Weights of a small image classifier: patch size [2, 2], width 192.
Rows from block 2 of a small image classifier, named by matrix and row number. Rows with one number belong to one neuron. Each number is 128 + 24 x the weight over its row's rms, rounded and kept within 0 to 255. All counts start at 0. Numbers have three digits each.
After each neuron's rows are labels from the 100 images, of 14976, where the neuron reaches its largest size: "strongest on" is what is common among them. Only what is clearly more common there than usual is listed. The data: pixel-art sprites of 400 made-up characters on tiled backdrops. In brackets: how many of the 100, against the usual share in percent.
# u: gMLP up (value half) (model.blocks.2.mixer.u.weight, 576x192), inputs 96-191
# v: gMLP up (gate half) (model.blocks.2.mixer.v.weight, 576x192), inputs 96-191
# out: gMLP down (model.blocks.2.mixer.out.weight, 192x576, transposed), outputs 96-191

u.29:136167132143114131132139137145109088099089097095119111154096106101121127094082144102129127110152111136159115145122114116110115121086136102110033114132128129089050116118143131116114083103106101095139135097110106086142114113142099128136149073138101107147130115151152135133091131119139131124
v.29:125145126143161147094124080166098151138127130118127111102116084117129125126124131170146147128134126150134133151149114176142103107122094152127102126143108123083127132122135113098134104144098118132121153123175154148127110074165114168103108165134115146107094099107135118092169162088099160114
out.29:158142112114144125082138125142109122108159111125138095127127121108123163137104158121132110083082133152141134191127094111133132141126178099118102133123110146110098105108150132109091130097110104094104116115113084065126122082127140141082165113132118113162145147156146093183096142134102116126
strongest on: brown (99 vs 7.6)

u.457:119172163170137127114124099155069122112126097144142115101143122104140148115114116178164133078172095140181126101112135118128093150086086149129092121143102107125115148108140108098113093128043114133097154091161136135101125158110120145142118130107127149119127146105054126089135123101133143126
v.457:100138092157118105124200121124148135106115186137135117143096081124099149120131119129108139163151099094115145108112127118124129151093123106113079105135127153133160131118163119131135080127156133143116115114092137160156169150135175145104157163139151128183162100138121081096143143112107172173
out.457:124144166131141146108142134159117125124072100122170146111132131106160128079135133160151129087127130124196124095156144120092093110119109176132110120146152111117112120151114148152139099144092068130092127120148171165135116175126147137140128131128132108104144136118100093120111137130162143094
strongest on: large (74 vs 39.4); grey (43 vs 8.4)

u.566:106122185113128142153107130170100104119109119103140125109104132109118113137133196132126146135142098140105128148116132121136137123120154128129065130115104107071045127141116123148135132136145094106144148129116104113122147118113080110109152115142097130142118120136153153140072120085151155104
v.566:088121139131135113174111135142090127094166111081133133126111130113145088125157182111136146137141126126121151129132140142116123126127145122112076097101099056079058143127108129165129138135135104113133121127112110117104133129120076098090130104147107150128117093153131131128080097153164145133
out.566:106138101151159126130112163119088139121148133121140126133143151135113129104114140153127115104149205101154097136159125113080115110151099126124124137184118117098102123105138129116148090094102120112144096108147134108121095143087119120129136110106121125140120111117148097110121112172153131143
strongest on: white (100 vs 8); large (95 vs 39.4)

u.119:115133139124141088106097082130104141132141138143131114104133135154113106111079117105137141094142134115171108155097141111098110136086165137117123114128086133100111188118175136067104089124081158131117132142135111140107144084160112134136162112117118127131136085127079116087130134089141125128
v.119:149098123100130111111118129112166110122132132153139077126127134110135155121153138168100113144094116160114149099092160120167136158138089138140117173137144107162152129109101104145124151110146129126125141145172115097138101160114135151134137122123143096119138160097134173109097086093149173145
out.119:162114101118153124149128164098119102161116125088107124154083132132166163132129095160099121089141171108158099123167117093143140115144099129141171114125098135149154126120122104130166146104122144118111119144163149150152090112102140128131083094104127081132110117168167154127132137145092143145
strongest on: white (34 vs 8)

u.328:130166126174124126096121111140076135096134143172186113155106109120154152109129117165165133099172121138172128096080165150135097145121132135179120112151130127155152133125142123134105121127054141134106127106141126153095137160154129134139109134120157153126139127095103110119121091133133161142
v.328:158153120194124156131156174153105113159120111147105092136140120110130132121159137165166147160172057140101135114136112133118130133097118141125096125148126128147156078128101144167157134118142096103110124087159155139138162177136153123136152173137141120137142171103125103149145139168139170123
out.328:117148137142134113112181120124136120109114124143128150113142111151135117132087121144151117115139147158158101105106133172112100078094146161133116110124106150112123126150137141138114099153105075162090111119066116182115103120135145149149140162182152142129160127121077076135128147121179168149
strongest on: lower left (71 vs 24.6)

u.398:132137134135128087126106144147093133098158119175186109091136153139113119136125133127140143042144139135192120131123115137112078131142110097105141108140106143100122176119126108119123129116011102126106176116135095093099104110117122104128108124135090126113127107127099133137130117108105136131
v.398:152121131136132151130107119147114113146122121109127119108133106131155144121111123122137119088129093184177127134144130119156107099122124106101104138142171120146124119111127107142135104108070116126129146131144140158144131190154117181146174131134137086137116171099133113136158191125134127100
out.398:137131120159117157143137128111129134182112137143113123176124142144139114123111129089120130200139105108080150129134163169121167137122143170133128105109164133122122110153131145145170105150167170141154090161167156142136127111143131134148115138106161157121081137115185144108130123146129082119
strongest on: grey (82 vs 8.4)

u.484:100102077130123141110102114101144184114152144151158143130141128136129140115146136141076057137120099133138154124162115126128089106148123145113129143123117095133145121099095127152125101157134129165140155117166148127122133167140099144138120181112138136121119160065081094122134115136108143140
v.484:147150137143139133142184148155127093104119113076090117155104120124120113119125110115189176140113160103115127127115116119117149130117134106149106099116145142138135117157155165113122145113140135104114094133080122137146152106140163104112105093163122113135133107180164113154146165139146122116
out.484:124156137132137110137136104110124128125134076142126074120115104089164129128097158121131105122145090132115131139098111168150097140113168144135080102114105094102076114144118085090093135142116128132113142117151104154123134080149076116088074097099125128093131109123104143099104134117114121128
strongest on: large (91 vs 39.4); orange (63 vs 8.3); pink (27 vs 8.7)

u.486:153189131193151114129123128135058116083121094144137091159101117074143142086122109139161142089182105123168137135144138162124089156094124122156098077137065134135103147098124119137103101114041124107120154093147120089101097139136089107099122112134135132102148152096123120123110096131133131140
v.486:112119107125150144114175095110136156121120152118091146160123146137131128078118122101132137167126098075104142135118148177112136156099128126109127146132129124122142130109146141116134088113149153134134096148121155131152144153160151134104137120148163118139170126101137110104128122158153091148
out.486:155131158146136123113120164166103086110096103104125148117129168101142127107117125149125097103140179107175121144164095103083108101118080140178125136173129123125099091131108144109135106152112107119084163109125146150134078131112131121145131142125115100109124120148149127102120157134128118087
strongest on: white (32 vs 8); pink (27 vs 8.7)

u.307:087172129189123118094125108138070125108115107150132127145146106143130140096103117145170109123189068133149144085109130167139078148077090141128085115141114116119122126105154106106131065110087082140090133098162160110124136138126111137124124147117148136108138146063089102091147104136127149156
v.307:157119129144099149131109134139106137196093173185149123134111182134096131131129137133150175136159080066135140150170115114131110133088156141117134113118174157128116131128130149158156107187123136120118126105111119154134153166162137127134172138166127134173128120114127140138165129166139128120
out.307:106114130082111135100142098120145102080101107106158147080137086147152127158104150128117131077098121186163128094121118122120092112110121083133089157120119143111088142180120163117111142138091079132167125130089116152108105135131120118134131123163119115108110131131098130124096121132118147110
strongest on: white (28 vs 8)

u.135:131123164138120169112129113148113126123073130144140109134110140095124129100108148173143131114139074143160116118142158128115053144128093120149098132189112145111099156140138129155159065153086091139150152110169153148134109138146116147162121153140135099138082119085131145086155131108122144122
v.135:119162171173153111122154103142063106144090118107084119095160121133134168142102152138149156117166094140136070130099130061138142133079125131150093097132119088119110139138127164112101096139109145135107122108114145145132179139111121115125131103111104103134158155135082111131124131141149129111
out.135:114118119127113074141103160079118141106227145109107109132154110111138142121110121122110091137131167091131104146104107137142153134139140136098123126093107094123156150135136088111106170104141164137127077140131125118108157123105121137121144082103125131128170117151105114105088107162165097176
strongest on: large (98 vs 39.4); grey (51 vs 8.4)

u.420:140143109133116136097141139123142076108115101110126125144143127104125142092049108128102100139134114120140127114126121121137086139091142089122043143128125145103069107130171139106114070130131083108114127110120118101146105115148116124140145073145139091139108130145144148137124113127131129115
v.420:127141106144099121131127160096137095124159099150150101146151164111129113112079095149114105138142110121140146077115140124133089144115111108099090118113133137128100116111158107131136076129128076109109132114133110104141093115130142134160115076154153099137099142131147168134128100124165146146
out.420:145134139148154120103136154124091099139157125114117108135134153112129154134092113144125131129151196080143116165165127097110133110107113110140121130166115098118089110116143161124132104106093148101119131119118118100147086130118144130119155097132131121135146115152157144124086122142168167135
strongest on: brown (98 vs 7.6); large (91 vs 39.4)

u.349:120156153165112134131128119162058109122136101152159108119136120127102112103101128126171169103164100124196140136147140149157114170081095115111097110134096097090097169103116160146106104102047122105125149119134131108082139151145108131114127133144121163114157125121078128094142141129151166128
v.349:112110120107163117114162111119131161140144127103113150072149138166182087140088142100097120126118145121134093155136164144099109125150158095071130143123076126073099165160118127088129118090124152115133125153129104160156100125115128105137097061100117134118105101123111133114117133121105115131
out.349:099133124146143084137095109124135135098148140134178151128128144127146126131123146095125107112140113139139131098125100090105101123148132097149123126127117092110105086112160167095129093107130103124127151119097104151150125120095137094118121098111167134164171155133111132147104122151141137117
strongest on: white (100 vs 8); large (69 vs 39.4)

u.376:101169157190131122111136098169059109113092118143139114119130103110148147106115124150185156097191063157169096114102123121122087147081112131133066107155111098117098147121148130115117074115067092134112155091136134113122134147129114139137118111104120137120141131105087121097139113126133132121
v.376:119163123178105145134180156130128106117119133132139099140122082123116139113140117176149135164148070140108164064092127114152128160113086134147042120117130116147151095156124151147146123128147085127114125084125164149145152143120167113123137146145137119142120163117123118108142103148124164156
out.376:106125146132140116112153099142124124156087124184165147124111112143143114084137134136145181092161131154173130110134146134105077095132128117142130117194125158116130121116178120121108106159075084139120145119112162129121137140144164166153123147140131102107178103138068087153105105130152188115
strongest on: lower left (61 vs 24.6)

u.419:118155143191141107100128079155067118124129109130114116087143120126129163103107120162172129099175055126174120108120129105126096138087121123135067113170115096110097149110158129095111057132055105135111144100161145132123143155136092141127119123096124133112125135086084128092147119125107117112
v.419:157156133174114153130145153149103143171106138159113098134107168129116129127127121161177168135176061092134145148155102120091112131066169141124103109130133151144140108122127136146168102156117125114110123091130131163154145150154162143145142128129157151179140126104133116126177154143161171132
out.419:118116117125143119107125104131108111077112096124176140076135085150133127102101151134103107088126092183179114096126124106113084114124128103127075124142097127115100139145114176105099100130091071138122137125103111167127119122131123135129128134125119112112135142111096114107098115131098140092
strongest on: brown (30 vs 7.6)

u.32:117159163174145135098137099161048119086087107123130136142092083105143153117122137133200128105165071168158092124104111122117097139086086124148090109178115112116115120120150114095110088117053081141119142102127146083134140130136109125147126126106111128111141127115113108107105119131112110117
v.32:147168129191111146133160155117092117123107103123121106149119067129100151135158131165166140159151076140099123081133114121172142158137089147140100100122125124145157085143101156149143147164153089122107123085122169111114152136108154110119141157138112129106140179120143120165134118160133141136
out.32:131110149130175117114133131134148122177093124192121133109108106114128113105126125144140147107129136114149109096131169151116117107091120129133129106172129170134126116118161113133125124152100085174133135126113156146120116165152131149162128153164135089103157125140090102143133127128156180107
strongest on: lower left (70 vs 24.6)

u.522:116155162176148112118135092156061102126117095131099122107141100119138149118105121152186136083173067154189113112100118118130094119087095130130097127160115103119119130115143120087120086122020111135117153107162153121139151131127122134146123118095127116102131157107064121096142125126127135119
v.522:117153135155102130133150161150101108135103123120142122144121127146144134133126111172197157150160065105120165090148110148124124162088125134152081143110102119131119104137139153139150140112125086105108107105097140148110138191115162083106149129153148181130150141104149110108146119180160147148
out.522:107112132128136098099125060127123116077098119129151143094105104135149144109095139137120119115126074163143114105104118094128080082145102126140062134125104126138122119128137111100118085134114115155083158141121130167137130120114115141112110131095145126104142126101108104098132149113114173136
strongest on: lower left (62 vs 24.6)

u.75:136134145133158144133134091116117133133124142152128097145075109149104112138116152135125134087138128143143090128137155127134128109130064098155134101202139133099121153153156124139152091118113144150129167131135126104104139097122127122155114131105102105125099119111106108149095149113096145134
v.75:122152126150146089102142095107110144110089138161117118140095105101134162080116133164130128128158096131124087117107125102149114133107125170173086124129102112161132124148148112078129104128119127140103113093129155141147140080095136153131151103074119117136137143121109088100112071107127178158
out.75:119129142102080120138137140112132130157118121147147094150136158118097076136113124114127130111120198113091138152119165152138137133138167095126157160113151168104116136114154119148112109117161108109129098117146116101134108123150158139116182169157155125117121103145085115165136132146148160178
strongest on: large (100 vs 39.4); pink (26 vs 8.7)

u.567:121145123135160112137125134105138134065141100098135134142096085122155159108147109144111083135110122157121137076113117137141129118123102137147097141141102099148150110136098135110091134147148104155130152101117131084093126150131124104125120123103114124111129146144110122110098102136144108126
v.567:124159125186106144121141127119078141157099158152121125152127138138101122123108134125148164158201066088106121154138146116103140125077134128139142055142149124137110131133137142129146065116147159128130099130122160157123158150132125128158140136129140142137120130090133088099137115156124111134
out.567:151154131158097163145152149154111167121140118151156126118148093164093112107130153126138099157123108156095152129138118159133139127161177156138080113128141145111119141155114145191139109118148094123153121077118100122101137117109131145122106153130125160148103146080165097126124119129076097139
strongest on: white (32 vs 8)

u.341:136146174143168132133132098135093130118089075110103126113117102147140129091112121152148120070145080162190090106133135125137089120083117139129081126137100117118120129133126121098136083115060106139126174112130139108148136142114118143151119102100130121127125144098098121091135141102129131124
v.341:121138133141142111141131139116148118087158092099117103127127116135154148109136109159129078138129086175122157065088104114129126141106096126149101148130109078153143102083111095131130134136134082148100163105150132098127117154105142125124101125092142141123157169099128140119124109128155173149
out.341:133118109149143133127147123131133130118128088128126158138125120100182159094109127161108117146147133109132128136154103125083108112091090133139128102158144117130128136160108127135135125146131123182126107134141208188129105161106111158154116132107118163086127148194152109084088135144129112130
strongest on: lower left (54 vs 24.6)